config.toml
model = "segmentation model"
dataset = "larger renderings of crowded toy scenes"
train_examples = 45211
image_size = 48
crop_scale_min = 1
horizontal_flip = false
translate = 0.12
rotation_deg = 5
num_classes = 31
arch = "unet"
norm = "groupnorm"
hidden_act = "relu"
weight_standardization = false
pixel_unshuffle = 2
widths = [64, 128, 256]
blocks_per_level = 2
block = "basic"
attention = false
upsampling = "pixel_shuffle"
init = "kaiming_normal"
residual_init = "scaled_by_depth"
optimizer = "muon"
muon_scale = "original"
learning_rate = 0.019
momentum = 0.95
nesterov = false
orthogonalizer = "newton_schulz_5"
adamw_lr_other_params = 0.00097
max_grad_norm = 3.0
ema_decay = 0.99
max_steps = 14000
batch_size = 256
epochs = 79.3
lr_schedule = "constant"
warmup_steps = 420
weight_decay = 0.03
adamw_weight_decay_other_params = 0.05
Rows from block 7, named by matrix and row number. Rows with one number belong to one channel. Each number is 200 + 20 x the weight over its row's rms, rounded and kept within 0 to 999. All counts start at 0. After the name is the row's rms in percent of the matrix's.
# convs0: first 3x3 conv (model.decb.0.1.convs.0.weight, 128x128x3x3), inputs 15-29, a 3x3 kernel for each
# convs1: second 3x3 conv (model.decb.0.1.convs.1.weight, 128x128x3x3, transposed), outputs 15-29, a 3x3 kernel for each
convs0.71,099,206,220,199,207,248,218,196,190,208,188,210,175,173,208,203,183,191,182,227,177,201,179,191,173,180,190,189,208,222,198,189,218,212,179,176,189,185,225,225,180,232,258,187,178,203,210,161,188,204,219,189,197,207,185,220,162,213,211,187,219,202,209,182,192,230,205,205,193,181,211,204,196,206,209,195,204,210,215,199,196,192,157,186,182,173,181,169,167,224,207,192,177,184,187,201,190,192,227,192,207,197,205,193,227,227,180,222,204,182,186,193,244,228,202,215,240,177,185,192,189,211,177,193,187,176,206,189,210,192,193,187,184,220,203,187
convs1.71,111,246,240,214,221,221,197,195,205,209,194,192,198,201,188,191,190,219,226,222,230,246,223,223,224,197,193,211,237,215,215,215,196,195,193,200,191,193,175,196,214,173,188,201,199,206,184,211,189,188,200,222,204,201,213,230,221,203,223,193,196,169,144,199,218,210,219,216,224,220,172,161,200,194,183,184,208,200,196,172,192,224,197,212,206,224,225,205,184,200,220,195,190,176,244,210,179,222,191,162,196,199,179,180,191,196,176,218,219,224,210,176,190,197,175,202,177,184,211,220,207,196,207,244,158,189,219,235,212,205,213,194,198,206,206,186
convs0.72,101,195,168,191,214,159,197,194,182,197,201,192,195,188,191,218,205,171,218,220,223,208,189,178,211,193,200,197,184,208,215,196,218,213,193,191,229,197,171,211,223,210,208,227,230,195,203,203,195,172,193,188,183,247,257,232,199,189,226,201,237,184,165,193,192,210,199,206,252,211,244,229,184,191,193,195,234,225,215,183,186,190,190,166,194,198,202,192,183,224,163,195,213,231,211,244,207,193,233,195,201,224,203,225,242,198,234,234,197,210,187,164,184,165,174,210,164,160,229,213,203,242,255,208,188,176,200,193,213,207,192,201,191,204,182,195
convs1.72,094,232,216,183,212,224,189,216,205,216,206,170,209,195,157,194,206,178,191,217,186,216,186,174,210,171,185,207,191,220,200,178,190,200,181,170,165,176,190,180,204,209,195,193,190,190,177,201,189,196,211,185,213,210,218,225,215,206,183,187,193,208,210,196,199,217,201,163,183,190,210,193,187,211,189,207,222,232,186,188,184,200,194,185,195,205,187,229,204,211,220,226,214,202,177,163,174,178,170,176,183,189,219,166,162,191,206,200,184,224,193,196,210,201,206,187,191,222,194,181,194,212,174,197,169,197,201,230,193,217,201,220,203,205,212,222
convs0.73,102,228,238,222,216,211,192,217,214,203,224,204,186,217,217,245,198,204,210,196,206,194,220,174,174,202,186,188,203,214,203,187,239,203,206,209,188,209,232,204,215,211,203,211,217,177,198,212,240,206,212,236,206,181,190,218,197,201,190,176,187,203,200,209,190,199,183,192,220,233,204,223,201,199,186,203,224,221,197,216,236,190,204,264,210,219,235,220,236,210,214,191,182,203,188,164,194,221,202,221,220,150,172,225,221,222,207,235,214,222,216,232,224,206,226,216,207,221,201,196,219,223,210,183,191,213,201,211,217,180,175,231,188,203,201,211
convs1.73,086,169,190,162,198,176,180,229,198,223,213,222,194,208,244,198,204,225,187,196,196,191,168,197,196,194,244,250,198,207,220,197,191,187,179,188,228,197,177,176,218,202,203,188,202,192,180,182,199,187,182,220,242,187,208,216,214,218,188,215,214,213,216,200,195,169,187,178,187,200,204,187,193,207,209,196,201,202,193,185,197,209,218,215,195,236,189,185,203,180,176,177,190,183,181,213,185,188,227,243,188,172,185,177,174,233,209,183,191,193,198,205,201,175,173,179,167,195,209,207,181,199,174,168,186,224,163,193,198,203,235,225,179,219,193,203
convs0.74,094,200,241,185,185,203,184,181,175,177,217,208,190,183,184,180,180,214,209,198,187,168,217,185,170,201,288,181,211,201,172,228,220,170,190,200,180,177,173,190,185,205,196,204,198,198,202,228,237,220,213,168,199,148,166,211,177,205,205,225,185,168,183,165,195,186,169,183,201,215,196,221,210,176,197,186,199,202,201,202,225,217,232,208,198,186,197,197,195,185,210,211,165,191,230,218,206,205,246,246,205,202,201,184,206,193,185,216,187,184,206,212,177,168,209,184,193,191,183,202,203,153,218,201,179,174,180,222,217,193,206,193,192,197,187,195
convs1.74,095,200,193,183,191,201,212,194,168,225,232,184,207,194,200,201,170,187,197,179,186,198,158,187,199,193,216,193,238,212,192,237,233,192,244,218,198,189,190,216,205,195,223,212,190,196,223,189,197,218,175,228,194,232,238,210,198,227,187,219,194,219,214,232,192,190,188,198,185,173,233,178,170,184,182,216,197,188,235,213,206,208,202,192,210,208,179,218,202,194,205,162,140,170,188,187,199,220,197,201,198,223,201,209,214,203,210,213,192,211,245,243,185,194,187,207,212,215,206,202,214,194,188,198,206,208,198,180,206,214,185,204,217,195,173,180
convs0.75,099,200,177,209,208,212,189,226,197,199,188,161,198,201,190,186,195,208,195,198,203,204,163,200,185,200,202,215,190,196,194,198,217,225,190,209,220,215,199,203,205,213,200,227,205,210,174,252,215,199,167,196,194,165,214,210,254,214,194,221,199,197,193,208,153,168,211,189,236,214,177,214,190,184,198,216,196,233,191,212,222,203,176,175,210,187,185,213,150,218,167,197,196,217,211,298,192,192,220,209,226,201,200,239,225,226,189,218,208,189,157,188,165,216,204,198,216,193,193,175,186,179,161,171,188,176,188,214,195,185,202,205,197,194,181,178
convs1.75,094,179,203,176,184,217,175,183,203,228,189,236,223,210,153,182,197,151,140,186,188,176,200,171,202,208,230,210,171,202,203,207,227,202,220,207,187,198,168,200,219,177,222,195,176,184,232,240,231,214,214,200,200,218,178,224,230,217,211,190,221,196,204,205,221,245,243,203,225,230,206,205,187,182,173,178,190,201,172,208,223,215,197,200,204,209,180,178,238,216,227,181,169,203,175,167,191,181,165,194,216,223,183,200,183,178,203,195,178,205,190,194,211,201,222,212,211,223,203,208,217,219,190,193,222,207,212,199,216,167,183,210,204,180,172,190
convs0.76,101,181,195,218,185,189,190,197,190,184,199,207,206,198,222,236,187,198,197,196,185,168,186,159,185,216,218,202,240,210,203,224,228,225,202,217,240,198,168,179,177,170,205,193,223,247,227,209,180,175,188,210,233,213,208,236,157,169,177,184,198,198,153,182,236,189,211,183,255,207,197,235,191,208,197,211,205,215,213,199,220,239,179,199,222,187,228,216,216,218,211,208,226,204,190,196,197,188,208,197,194,220,214,199,238,185,210,219,182,219,235,184,205,197,206,185,182,169,196,207,175,187,224,192,180,200,173,219,228,185,196,184,177,212,210,220
convs1.76,096,208,226,193,223,193,196,182,192,214,233,194,178,199,208,172,187,188,209,180,205,182,193,190,192,238,195,218,206,222,209,186,163,191,204,190,179,190,200,213,185,203,209,199,202,171,197,204,225,190,207,170,199,232,190,182,208,230,198,224,204,205,217,212,208,212,227,186,244,188,222,215,166,174,192,186,225,186,178,217,195,183,172,182,169,190,222,215,224,211,215,199,203,219,152,166,192,194,221,207,224,170,220,168,224,237,179,209,198,204,186,217,206,187,207,199,194,225,210,181,231,223,184,227,179,186,217,186,196,184,170,207,179,195,179,225
convs0.77,106,226,213,200,195,194,199,189,231,219,200,197,215,235,224,188,195,161,202,194,205,210,187,179,194,185,185,192,192,185,189,199,232,201,182,197,208,201,224,213,224,197,204,189,181,195,176,197,209,186,184,172,215,255,214,176,179,183,202,198,243,209,265,205,222,228,195,177,199,165,201,214,209,175,206,198,185,210,219,185,190,208,209,184,183,232,204,165,189,163,177,180,184,175,178,191,190,209,192,184,195,227,195,185,262,221,204,249,224,201,225,191,252,215,201,200,211,209,203,206,188,178,183,181,188,169,193,179,182,216,201,205,201,205,191,205
convs1.77,086,211,208,182,206,191,218,203,183,187,197,234,197,220,141,199,194,180,211,207,208,231,174,198,238,207,253,228,199,181,183,188,186,198,176,200,234,196,190,212,214,208,189,219,198,203,196,218,182,179,210,170,179,227,235,172,215,219,216,187,199,194,187,225,198,205,188,245,213,205,221,197,221,162,140,189,169,196,213,209,212,195,213,196,191,187,199,241,197,193,219,203,205,167,207,202,204,210,189,199,196,192,221,193,201,210,201,178,206,219,179,202,204,151,176,219,195,201,259,223,227,206,248,183,196,201,169,213,231,229,212,220,246,201,230,227
convs0.78,102,190,159,177,195,148,181,190,198,217,233,203,218,231,233,199,201,199,172,237,235,227,200,244,236,156,190,196,192,198,185,206,185,202,209,219,198,210,236,194,200,221,200,174,164,184,197,234,212,197,250,217,208,209,193,207,214,203,211,189,202,198,195,202,192,189,209,217,207,214,212,227,190,206,208,168,177,188,196,177,198,209,183,176,185,202,192,220,208,218,212,225,196,200,212,217,214,201,221,210,231,212,212,210,236,174,213,200,201,232,209,186,209,218,207,177,189,211,227,196,201,203,219,197,173,184,202,209,159,182,223,202,186,183,191,191
convs1.78,102,203,182,176,232,170,185,222,217,203,208,193,234,203,171,201,189,188,186,189,197,203,181,197,205,157,218,177,215,207,174,215,223,192,216,159,187,160,167,205,202,243,203,193,224,220,196,181,196,188,195,186,185,174,194,175,159,196,172,203,239,196,201,219,186,202,250,182,192,212,211,185,169,199,206,229,194,205,224,185,211,221,200,190,236,231,211,234,179,185,202,201,201,200,232,198,184,226,183,186,199,216,208,204,190,184,240,239,189,205,161,171,221,187,193,225,186,170,193,194,207,234,212,228,244,223,214,203,201,185,248,209,210,214,237,195
convs0.79,099,213,210,210,203,226,231,185,216,222,235,233,206,215,182,160,205,177,167,250,236,208,211,191,216,193,184,189,199,193,194,207,197,216,209,178,199,197,198,203,194,180,175,188,185,194,182,205,209,162,166,221,213,200,193,214,185,189,198,222,212,197,219,215,194,176,201,199,174,207,206,206,193,213,210,192,225,170,191,193,190,191,198,225,210,177,184,216,184,182,200,184,231,188,215,247,200,209,213,206,195,197,206,197,199,204,188,192,181,198,180,188,170,200,235,191,192,208,209,200,198,203,177,203,224,218,203,201,225,202,208,211,185,207,199,175
convs1.79,126,206,175,213,227,184,168,202,177,192,169,184,175,201,184,186,191,202,196,188,229,221,206,234,207,194,204,159,224,200,189,179,140,172,187,208,209,205,202,189,215,212,217,202,207,211,176,213,217,176,198,232,201,230,194,208,195,189,218,202,196,225,208,227,152,168,203,186,200,202,235,213,190,208,232,226,228,226,198,198,202,201,233,233,219,194,183,190,215,215,217,227,214,198,217,165,162,227,183,174,216,194,179,214,196,186,238,224,198,212,190,202,191,211,214,170,224,178,174,216,209,180,180,168,234,210,212,214,181,192,204,209,196,151,194,211
convs0.80,098,192,265,211,142,167,218,178,196,195,191,161,170,204,204,237,188,181,205,196,157,177,193,229,235,194,179,199,195,230,222,183,198,224,205,219,201,189,214,217,209,217,201,209,228,219,208,198,225,201,224,212,182,225,219,175,199,201,197,192,178,217,205,206,193,205,176,197,227,201,244,228,215,227,225,198,225,198,218,183,215,235,162,200,205,208,200,189,199,197,177,185,208,246,162,162,200,201,160,168,206,191,211,191,215,194,195,200,193,197,202,186,218,199,172,192,182,179,185,160,202,187,193,189,180,189,168,215,236,195,213,206,206,216,192,197
convs1.80,086,204,194,211,212,208,192,192,172,209,196,213,197,184,176,176,209,226,196,194,203,189,198,216,169,185,186,175,242,222,200,203,150,178,231,165,171,198,182,201,217,189,211,208,208,187,224,208,233,226,203,202,182,195,164,206,193,197,198,183,202,203,208,196,182,202,164,194,219,201,218,194,195,164,192,228,181,220,201,199,226,201,219,213,223,224,183,180,208,176,187,197,190,200,189,180,221,187,193,226,198,209,153,186,217,202,214,217,202,224,220,201,206,239,192,207,214,197,218,228,172,177,183,188,209,181,178,191,179,197,173,156,192,170,159,211
convs0.81,101,202,203,198,174,214,188,193,211,195,173,230,243,174,228,207,197,218,214,205,208,176,180,196,199,190,222,221,198,188,197,185,205,219,183,205,198,174,193,180,203,212,227,199,196,185,197,205,223,194,179,170,216,178,186,228,216,198,208,164,208,190,184,206,189,190,193,193,242,190,192,189,202,221,196,181,202,214,213,200,192,181,181,200,211,180,203,237,188,190,263,181,190,178,179,182,193,219,204,191,169,198,209,182,249,229,188,208,185,194,220,192,206,226,239,258,261,204,185,211,217,201,228,191,202,202,196,189,201,209,213,218,191,196,203,191
convs1.81,080,233,179,181,249,172,179,206,197,211,210,229,236,177,186,209,167,139,173,211,192,198,213,193,181,192,218,199,202,191,214,170,195,200,188,201,201,221,189,210,185,210,227,195,225,215,207,190,174,204,188,177,222,203,172,213,210,202,206,218,219,178,193,189,192,179,176,184,181,192,201,187,188,190,181,192,190,173,188,196,181,200,209,204,186,210,196,191,197,208,227,204,201,193,200,210,208,224,219,231,218,210,196,188,185,176,184,190,196,185,198,192,237,201,215,200,167,204,190,195,212,221,180,186,192,154,180,158,173,193,176,223,242,206,218,238
convs0.82,103,188,206,196,228,229,232,207,197,193,172,178,166,198,219,172,210,194,199,193,186,198,209,174,174,199,205,168,206,233,212,209,220,212,223,206,230,196,191,193,277,235,197,228,203,200,200,188,215,186,144,185,177,196,176,154,158,173,192,208,200,226,185,197,208,204,204,200,228,205,177,227,207,177,169,190,187,222,175,185,219,203,212,207,179,179,183,200,134,162,187,185,189,188,168,202,177,202,176,179,190,171,194,206,220,218,208,227,206,190,175,184,159,213,214,187,181,180,181,205,168,187,214,201,175,170,187,204,172,217,219,206,199,168,226,200
convs1.82,093,192,193,199,196,228,220,179,198,198,196,192,164,209,206,199,194,162,175,209,188,221,222,216,226,223,194,202,199,218,217,189,206,218,208,192,183,189,205,214,176,208,218,202,181,197,210,222,208,178,222,204,189,176,171,211,192,197,194,203,217,181,191,191,221,180,192,176,201,195,173,193,173,206,177,195,215,215,191,187,230,241,200,203,215,217,183,186,202,204,193,201,202,215,196,177,191,176,158,172,183,178,204,192,177,206,249,242,196,201,204,192,196,205,210,189,211,231,200,210,196,202,241,229,167,188,209,223,191,201,215,195,189,210,192,185
convs0.83,104,190,187,194,175,215,197,177,170,203,201,191,205,187,182,189,193,193,179,196,207,218,200,208,181,200,194,168,229,207,199,216,215,192,195,198,211,182,182,192,208,218,197,195,193,183,189,231,210,205,176,166,194,183,190,185,266,229,161,173,189,210,204,225,195,201,208,201,199,192,204,205,199,183,177,204,229,258,228,204,191,164,204,195,213,199,216,193,194,200,206,183,162,164,171,157,185,183,215,252,210,222,199,200,200,195,203,194,176,189,173,200,188,198,204,191,203,199,191,187,189,208,204,206,180,157,193,204,191,193,201,173,191,194,196,212
convs1.83,109,204,221,216,204,198,220,202,187,199,191,177,223,237,218,204,225,211,217,215,239,228,178,202,213,189,179,204,258,213,186,253,206,185,198,171,180,177,187,201,202,181,191,221,204,206,194,212,201,205,194,197,216,223,214,202,203,205,195,183,205,225,218,200,219,232,231,236,222,223,158,180,192,216,232,192,168,183,187,188,173,217,202,212,181,228,244,187,220,222,188,222,200,212,199,169,191,186,185,212,203,200,208,183,167,180,222,219,187,198,206,206,205,231,218,171,218,226,232,262,225,183,217,221,196,171,187,206,197,217,199,185,206,171,159,172
convs0.84,098,210,183,198,206,160,208,180,203,212,188,204,187,214,193,209,170,195,202,187,180,187,173,173,218,180,179,165,226,171,196,204,233,223,187,177,217,155,174,226,198,194,212,194,183,208,203,187,203,190,197,209,210,178,213,182,211,203,177,244,211,211,209,223,194,177,204,189,234,208,211,255,201,212,193,194,217,198,174,205,205,180,205,158,191,179,209,215,183,198,207,177,209,207,207,180,214,195,207,216,215,215,169,190,242,192,217,202,220,183,161,175,179,180,151,183,212,187,210,181,179,191,175,176,198,184,206,203,184,201,205,198,216,193,203,203
convs1.84,099,194,227,173,161,195,206,188,180,203,219,187,192,210,213,203,228,205,199,230,224,187,201,235,213,203,199,166,185,208,194,189,175,184,195,201,210,202,177,206,164,165,232,199,238,187,201,200,202,194,223,210,216,205,200,207,210,191,192,190,167,202,184,181,179,150,187,159,182,195,196,185,196,203,225,244,187,172,206,179,169,188,203,223,191,182,221,192,217,239,179,210,170,211,199,173,198,179,185,174,206,208,232,164,171,169,170,164,205,212,228,213,228,236,199,180,204,204,196,215,209,219,214,213,220,194,216,197,197,213,192,213,212,184,180,239
convs0.85,097,218,224,192,189,257,201,186,192,208,201,228,218,205,208,200,209,200,182,196,215,230,186,187,193,201,192,186,206,220,212,190,232,207,167,197,187,190,195,199,216,227,191,184,205,197,198,161,178,180,241,213,203,216,189,190,198,179,154,158,189,206,182,222,201,177,183,200,197,191,212,204,205,193,202,186,234,211,212,181,186,186,176,184,186,260,215,183,189,207,185,207,213,209,191,169,210,186,164,191,185,195,193,189,213,219,215,194,214,221,197,175,175,175,176,182,222,190,205,199,214,218,248,229,192,193,190,220,212,196,215,166,201,197,188,201
convs1.85,096,166,214,223,186,215,224,205,164,203,156,195,199,201,193,174,208,194,212,188,167,171,219,229,186,206,241,201,181,191,221,191,204,194,183,198,175,241,219,258,197,191,249,224,198,205,168,200,206,162,185,222,186,188,192,180,198,205,199,218,208,209,217,199,198,192,221,179,184,228,204,222,218,207,230,206,176,195,214,169,182,223,162,196,230,170,184,219,215,183,198,201,202,222,198,174,214,194,168,174,194,206,224,206,173,203,193,209,199,184,195,204,189,207,212,192,235,230,209,195,199,211,216,211,152,184,209,209,206,204,232,228,223,217,206,215
convs0.86,099,218,248,177,201,194,217,212,192,195,205,206,204,193,195,194,200,200,196,191,165,173,200,230,201,203,266,206,200,209,188,176,217,211,192,200,226,187,183,208,205,217,196,216,230,192,196,179,171,199,255,229,204,225,206,194,178,193,212,173,185,180,222,223,192,193,203,210,201,170,214,208,200,245,232,219,191,181,169,167,191,191,165,180,198,189,222,214,187,205,197,196,200,213,220,228,216,223,223,201,218,177,205,198,204,228,202,215,206,216,188,198,207,180,174,182,197,216,173,165,182,203,175,195,212,193,217,191,187,205,179,202,201,180,179,190
convs1.86,103,232,222,191,198,193,200,192,171,182,257,217,194,203,197,178,203,201,183,225,205,188,225,196,186,195,155,196,185,200,163,197,206,202,213,186,199,198,195,228,164,155,195,207,206,213,189,172,184,212,223,182,198,212,199,243,220,236,220,225,216,215,219,197,173,155,168,183,249,204,197,215,207,229,184,192,238,202,216,219,201,201,215,204,151,230,227,193,210,177,196,192,161,175,220,232,206,191,213,183,174,221,198,170,177,180,192,202,177,199,184,208,211,207,227,201,209,200,230,224,224,221,214,230,188,197,225,245,223,228,216,184,229,231,190,209
convs0.87,100,224,219,197,199,251,199,193,154,196,224,207,215,202,200,214,203,212,181,187,197,188,171,202,199,202,214,183,185,177,212,196,205,214,177,186,208,225,193,186,171,161,207,169,173,182,197,209,182,195,172,181,202,213,170,181,177,177,201,196,195,220,204,238,199,213,206,218,216,222,221,206,197,241,241,230,176,194,219,183,187,187,206,203,229,191,220,212,234,201,159,182,202,213,165,202,188,205,234,193,203,203,206,202,214,216,194,218,208,190,190,200,185,252,215,204,233,184,223,224,213,191,206,180,190,187,184,203,185,191,209,192,204,209,221,195
convs1.87,087,193,174,157,166,183,223,190,210,199,233,197,202,213,204,169,202,221,196,221,190,193,234,184,183,247,237,196,201,190,211,191,219,172,171,177,198,205,196,151,210,202,202,203,208,224,195,239,198,193,183,194,207,202,215,209,213,217,217,185,191,202,238,228,212,186,218,171,152,213,191,200,202,187,177,205,191,224,221,211,180,189,235,220,195,216,208,206,219,237,224,167,161,210,226,201,192,210,241,222,199,178,180,186,219,240,186,226,251,191,201,200,212,174,168,217,210,199,192,208,182,174,195,195,175,210,237,175,178,191,183,221,208,203,198,174
convs0.88,094,207,194,183,180,191,171,191,187,188,156,190,207,187,178,175,199,186,209,186,181,185,202,198,177,198,191,214,206,205,217,204,201,205,212,202,203,244,216,200,230,203,206,205,228,201,195,150,186,188,233,195,174,200,219,231,202,190,181,185,178,209,198,222,196,187,189,203,198,184,196,190,206,193,205,211,199,211,180,219,190,196,178,188,229,256,234,196,215,179,209,182,211,224,186,206,194,226,179,172,205,206,173,214,187,168,189,199,178,186,192,208,172,152,188,194,192,180,235,222,214,212,234,229,210,193,218,165,184,189,184,175,203,217,195,199
convs1.88,128,197,188,206,212,184,191,198,204,174,206,246,195,223,197,199,242,182,264,216,181,217,225,231,239,162,199,212,204,222,184,226,202,163,213,191,212,211,219,219,200,220,163,199,188,186,211,197,212,213,165,196,174,171,235,186,178,268,204,184,213,199,218,205,226,168,195,229,198,178,225,199,217,216,218,200,207,196,186,202,177,203,203,173,209,213,194,203,213,203,206,212,226,220,191,242,211,190,190,174,222,188,206,233,212,219,211,211,184,217,173,174,228,190,194,206,227,233,184,203,202,191,192,199,230,198,167,191,183,208,217,181,187,228,201,212
convs0.89,101,220,258,209,236,238,180,209,183,225,219,214,210,220,214,208,216,186,199,188,183,193,206,183,197,182,164,189,179,209,201,185,206,194,213,199,187,210,214,213,207,179,195,189,194,218,182,210,208,227,233,187,179,162,232,158,200,189,163,195,209,209,202,193,188,169,174,218,195,201,212,228,212,192,196,205,192,198,205,197,218,185,192,192,190,176,165,228,155,182,234,196,203,182,181,197,198,241,205,195,180,196,183,197,234,199,197,198,230,213,229,194,196,235,183,170,218,201,202,207,223,204,218,214,198,241,173,208,195,186,243,196,220,180,188,204
convs1.89,096,201,236,249,234,186,182,226,183,175,211,198,192,184,226,181,179,210,141,193,199,217,205,191,212,204,234,259,183,189,189,177,139,199,220,170,191,200,231,189,191,160,166,196,190,199,163,166,192,192,172,200,196,164,196,190,186,220,192,217,200,200,234,183,208,221,196,189,201,190,227,215,210,224,214,176,186,209,206,187,215,194,151,163,186,182,230,199,170,217,190,189,176,192,224,224,212,193,225,220,220,191,178,204,205,148,201,195,188,218,168,188,191,203,180,218,211,204,191,187,197,193,180,168,199,233,230,228,188,217,202,215,204,183,193,206
convs0.90,097,177,172,181,151,174,195,138,198,204,187,196,219,209,225,212,190,178,200,190,193,218,202,208,187,188,208,198,191,204,199,213,207,205,218,207,206,219,223,211,190,233,194,202,242,223,175,174,175,192,180,209,186,209,191,221,226,192,196,204,203,205,186,192,198,183,195,190,208,187,186,192,207,210,208,175,188,205,204,187,194,201,189,217,184,177,201,204,208,212,220,207,228,232,179,191,198,210,181,192,229,212,189,199,195,207,198,207,214,179,189,212,173,174,188,194,181,183,202,225,175,249,298,196,217,258,174,239,190,175,253,227,191,190,193,215
convs1.90,105,252,250,232,227,200,214,215,187,180,216,232,219,190,231,217,187,216,197,185,180,208,202,168,196,207,197,199,197,185,205,179,187,218,180,171,211,179,213,168,213,196,159,190,166,181,194,201,225,203,173,192,236,211,216,177,215,178,165,194,164,195,168,148,206,224,198,198,203,194,223,202,215,220,190,187,198,187,167,204,234,223,218,190,229,191,184,218,162,208,212,206,220,206,201,201,207,202,196,194,200,181,217,200,185,189,188,192,165,173,186,210,192,185,240,190,205,225,144,165,173,160,168,181,205,235,221,204,181,188,204,197,213,165,194,180
convs0.91,103,213,199,182,181,212,195,254,264,201,211,190,169,214,182,198,172,181,234,166,172,204,238,224,190,165,196,187,212,215,201,239,267,190,208,216,207,210,185,193,165,213,195,173,223,196,201,189,189,200,198,197,202,180,198,194,222,239,220,228,196,176,209,227,202,158,195,237,263,212,240,215,210,182,195,222,193,159,243,205,204,222,178,199,191,182,177,191,193,201,174,200,174,167,189,167,143,193,194,196,195,184,200,209,217,199,200,219,185,210,190,233,164,179,219,165,207,216,185,228,193,189,232,199,202,197,204,216,231,210,202,190,184,190,184,211
convs1.91,090,198,208,208,192,151,197,199,169,207,228,165,190,221,187,190,179,175,183,206,228,219,167,192,193,184,194,188,193,184,185,179,182,192,197,227,230,205,176,209,194,190,214,204,228,240,193,173,188,203,190,204,209,163,202,197,166,186,206,159,178,222,221,217,171,181,204,166,226,220,198,217,217,183,137,211,177,178,218,192,209,197,250,210,218,212,204,201,199,215,199,210,189,229,242,221,211,198,186,193,207,207,219,182,191,220,197,190,221,220,194,197,196,167,196,196,184,197,222,187,194,233,200,215,234,224,226,191,193,192,201,205,185,191,185,180
convs0.92,099,181,183,204,179,166,188,216,204,205,187,167,184,196,175,171,189,205,180,227,219,187,200,219,169,176,183,189,200,185,178,196,196,199,192,189,188,173,235,188,212,227,201,190,219,208,187,261,260,199,216,213,213,195,185,191,149,151,199,176,167,192,201,205,199,203,191,202,206,203,196,186,204,195,206,197,176,176,197,174,183,205,219,233,217,223,185,210,190,187,208,196,157,214,184,183,157,207,203,190,196,204,184,190,211,207,218,217,220,185,187,191,184,197,187,222,206,200,209,169,206,179,140,167,212,163,166,195,197,179,208,240,190,183,161,182
convs1.92,100,196,211,183,204,163,166,191,185,188,198,181,220,199,231,207,191,199,193,194,211,201,198,228,198,188,215,208,192,192,188,190,203,210,172,255,247,222,249,216,181,221,224,183,198,230,173,226,201,197,174,218,183,225,215,193,216,232,201,226,216,216,201,173,187,189,191,204,182,218,233,188,192,219,197,222,190,196,214,194,192,201,195,200,226,167,216,219,170,185,204,199,217,192,204,214,229,184,214,196,206,205,197,198,184,215,212,191,164,209,199,185,192,161,184,229,210,206,201,211,215,193,191,193,249,202,168,196,194,196,236,222,181,243,209,194
convs0.93,095,206,227,226,200,189,198,229,210,192,191,231,204,216,227,209,220,196,183,195,201,207,205,244,198,201,224,193,216,224,219,202,227,204,207,204,190,188,176,192,180,172,171,220,170,171,183,200,203,190,207,210,210,206,209,190,216,228,189,203,210,185,204,186,225,205,205,220,236,211,184,237,188,220,180,203,223,210,190,196,237,189,186,207,210,200,223,188,200,243,210,212,215,212,218,246,193,191,177,204,210,233,182,239,299,219,189,205,191,228,240,213,205,198,190,202,192,210,178,189,191,192,198,204,198,186,194,207,188,211,202,217,227,199,215,228
convs1.93,079,193,163,224,212,200,185,202,187,202,206,246,240,163,206,205,188,206,197,207,181,196,194,196,209,200,220,214,217,195,175,225,217,167,208,195,193,220,200,215,227,209,198,230,215,224,199,196,217,186,216,211,210,212,224,202,202,204,171,200,225,171,237,226,216,244,228,191,198,195,200,207,191,218,178,158,197,178,175,197,220,194,210,193,207,152,184,199,196,212,192,210,202,189,210,179,194,191,184,211,182,192,181,182,191,169,210,210,174,219,206,196,195,186,193,219,193,223,211,213,209,180,197,201,184,206,210,219,218,206,159,176,211,180,190,210
convs0.94,093,193,225,181,216,169,196,210,124,186,183,186,178,199,196,185,222,228,222,210,224,229,196,164,195,221,207,224,209,187,184,205,195,194,209,216,194,214,229,214,178,183,208,197,195,223,206,202,228,217,205,217,232,194,174,199,237,220,202,208,174,174,168,172,220,221,191,216,209,192,207,218,205,197,199,216,186,186,181,211,182,233,190,222,233,171,202,229,193,238,222,187,189,195,199,181,188,207,177,174,210,226,182,215,201,208,191,199,198,181,189,220,214,195,187,211,204,173,188,185,218,201,283,254,202,253,230,177,234,205,205,253,207,214,193,207
convs1.94,116,227,232,207,229,204,222,217,174,179,227,231,209,213,200,223,196,194,226,215,161,194,210,210,207,194,230,214,157,131,167,198,191,199,223,243,237,188,191,178,211,187,200,180,170,196,204,210,222,214,168,198,176,201,202,191,186,151,164,188,161,168,177,196,238,193,206,206,166,225,197,176,220,183,168,194,202,216,183,234,248,208,196,225,241,210,201,228,191,165,217,186,197,199,186,164,209,214,194,215,214,171,207,240,181,211,210,185,239,186,159,184,206,197,223,245,211,214,185,200,206,201,201,211,220,191,211,169,163,196,188,261,227,207,226,195
convs0.95,094,212,228,220,204,191,195,209,177,192,164,179,204,192,200,250,186,211,228,207,214,175,179,167,181,179,208,190,204,206,217,229,189,194,196,187,178,178,181,176,188,212,187,203,212,198,201,202,160,208,218,189,210,185,182,167,222,186,186,192,196,212,190,208,213,181,198,198,199,209,184,181,178,167,205,189,190,197,229,197,213,225,216,189,214,157,163,162,199,174,178,184,181,198,176,197,214,187,209,196,182,195,201,207,229,214,204,250,238,174,206,202,185,212,206,241,204,213,218,212,184,242,208,178,202,213,225,222,185,201,202,177,168,204,181,192
convs1.95,102,194,197,172,206,219,205,170,206,216,192,187,191,196,220,188,167,195,215,209,219,177,209,190,177,215,190,205,206,193,195,219,217,207,217,229,210,191,197,188,201,195,195,201,203,218,213,199,198,208,184,212,210,228,221,196,176,244,210,184,217,192,181,199,204,204,206,223,208,217,233,195,202,181,178,218,207,213,216,188,206,171,230,196,185,227,216,217,214,213,206,203,190,239,200,197,228,224,229,232,184,185,154,168,193,227,241,203,223,141,175,197,209,188,177,234,230,191,223,228,206,203,207,222,210,179,214,164,182,172,181,177,195,204,215,206